config.toml
output_stride = 4
mlp_ratio = 4
head_dim = 32
depths = [6, 6]
init = "small_normal"
beta1 = 0.95
precondition_frequency = 10
max_steps = 10100
Rows from block 3 of a small segmentation model, named by matrix and row number. Rows with one number belong to one neuron. Each number is 128 + 24 x the weight over its row's rms, rounded and kept within 0 to 255. All counts start at 0. Numbers have three digits each.
After each neuron's rows are labels from the 100 images, of 14976, where the neuron reaches its largest size: "responds to" is what is common among them. Only what is clearly more common there than usual is listed. The data: small charts drawn from random numbers. In brackets: how many of the 100.
# gate: MLP gate (model.blocks.3.mlp.gate.weight, 192x48), inputs 0-47
# fc1: MLP up (model.blocks.3.mlp.fc1.weight, 192x48), inputs 0-47
# fc2: MLP down (model.blocks.3.mlp.fc2.weight, 48x192, transposed), outputs 0-47

gate.182:144144138118128160111145146132123130122135142198169169141129129117093114150097119165129142167121134147140151171097148143136070125108152122142160
fc1.182:110096110150096170114166150141086146129109168130139119118153154129108174156165101165126109164130154143133154156123132155174138105132141114140126
fc2.182:109104125148175104158133100128122105136157142123142147122121106095111158125064104101074118145162139116133162127150120155138139138104095108116167
responds to: heat grid (46)

gate.178:141146168109146153162159152150165145121153108100142094157109162160138141142090124127130151123133185172133129125153126152173145158120123107141126
fc1.178:123156100106142123108101133107100111137102151163078133090109136156179129132155078118131091165127084127115153140109103119123097106137144133111129
fc2.178:134124156141126148147137162146163142148094127117120115145117131153128118110201131118129165163107176102124178183149135102137112153127137117141128
responds to: pie chart (38)

gate.83:116116169136126101107130112194102144095122158123122126120078151131114142176094154111172112139103111125149120106139147114150163114132156113108103
fc1.83:107112161141144115125119109185111132095098174120114132131102122130119118189131161138182112147139125117144136090135125100155144083141121162116111
fc2.83:059155121092155094129137082093130137185140115143132150104149131132165126124119139152121174134150156108120132098124145131155094141119134135126106
responds to: heat grid (51)

gate.187:122160099174096125149120113161104113107138108100112117104129152094171149146079153130152102127130139152123120127142088134140111119144113112073085
fc1.187:108084110112114149113078163105134114107118077163163141146121089123122153111118133136103141107114141149102108128080167164101132147123128126157146
fc2.187:154104095120078141113100078113129122097147131124137133107131120103187150129076120152145118124164107121159182138153109135128159125115146133124112
responds to: heat grid (55)

gate.10:132164177128150138115123126093102122150118150118147148132127141138132138159141190168140159091117099142140178136155146106166098129152139160134148
fc1.10:152109118123132154114170131139139175134109081190131094127093153114097087107116090091128113148145144115127138151114089148105156147127132116129138
fc2.10:160148125158130131182111132112121127143148121105159112124111057137155140153151115121159129144126099107113163146121137091163099148127122122140186
responds to: dark theme (100); heat grid (67)

gate.45:131142130117137143140097083138171121125081172114122137143103126133154123121139120146101162198125091153118147112112107123107165121134109089162131
fc1.45:158142144135149145149138125109153146125093121147151116111073155140141137106120091155126140124124077139116157138097100133106204176122129128128130
fc2.45:129121165150113138136125098150101133115081101142123120099114107135122110143128137117117115173080187149124096127128142108109085085181138120144139
responds to: pie chart (31); stacked bars (26)

gate.34:158119115093140090133176110121167125137147135105155146110128129135124109127158124085094137116106120161162112137121174121154126090170108176108124
fc1.34:145122117100152106112174119130170139139154127108161138113144128140129097125154123083086131132108108147179111131138167112135132092170117176099117
fc2.34:109135162169098117134107102130141122145173116126132169125098138124135129116129117159072137170146123146148138135118076124122123172084128170146149
responds to: pie chart (33); ring chart (25)

gate.162:093176146084116130152134100110146125120111116148102087123151132100132116121144135159159183095151099182097148144122105130110131133130139158151115
fc1.162:171123076110108130121136125129145120104117139137096141161116140105107150075148107127143154166140131091131149113097151105164145090094131143089100
fc2.162:139153113144113173143096113121110120106126157168086166106082131158150127151113166085126080119113142169133144136153145138109106128107125114103127
responds to: pie chart (68); ring chart (27)

gate.191:094104136132114136127074145131118123121135113092126137132142120154119150078168073142125113145147166143184117115097121134109120143188120127127105
fc1.191:137140158144106168131142164120101148159144171145126136140139106113105122137134103122136077154162124131182151115120141116153174152131165102101162
fc2.191:152139132146156143107075126114140110118146140144104155150120126161183105107161146117151165116117116134147131106170125111124130133142090174146182
responds to: heat grid (74); items: three (34)

gate.188:082102118124075135107100102083123115117144126131115145104136087067124120133115157091125120092113110129095140143133083134122139104160132147125102
fc1.188:115106149120113176123152102112149133126110175113147142105119085090117112118098147125113126091112130133119168146150141093069100089148159139121122
fc2.188:078094133099114101143118137145152127131133111149163135170159148124092157117125158104114081100137136083145131131125169086131115121127149141138085
responds to: dark theme (100); horizontal bar chart (32)

gate.145:130120110188133166151120123131105148129117124118114165117155121087139172169154116131112128179109149152120102171160112112111105109124103111144159
fc1.145:148098135102112120157140130133113125121128173155114113158114098139097108093124129141166114081124098140161193103126153100110137155106152112094123
fc2.145:093114104139159090114115158150123122095127111100120118183124142120080129125097085122154099147117140093175114133110135124099101102122096100146131
responds to: dark theme (81); radar chart (67)

gate.74:150157176156140143130129084132147142149136176134120097100164137105088118128135095124106146112118123120149112148127120138144146180135154145186159
fc1.74:166173183135131129115168127110129164166129137117124103111139118134111125122147125108111130113103134135145095164144120148150133203132139143179137
fc2.74:086084114119129093141111103134093080119107133098100159135103138109160110173126137134118093140146105125179131126146148129118140123143118149073131
responds to: pie chart (37); histogram (30)

gate.69:132077167115125158097067145131151127155129089118144110133174135144132108094102137157177118118130139118137118138140152108148134162115149136130085
fc1.69:136084173099115167096082145102143099151116104104131129157154137134131122083096135131173124124103118114166134135142139124130148157121149149114083
fc2.69:133157113114154131114141152114133132120152127132144122133135161115115143144070149145151157094134116082137125182139096133137150107137121202105166
responds to: heat grid (44)

gate.39:177118143127142158124129140166117122111084144114099145147101156197111134115137131096082147151109152104164104095118138116140130139108117089126131
fc1.39:088144146120166146100123128131139097147178127119150152135143138100153140156160152112097134142132126134086124158156122189087117167148138150118108
fc2.39:117154116075063123130112120134109140155149116128111127164130079153095106146153152124124137132116119132103131081101109139150172087152152126138126
responds to: heat grid (60)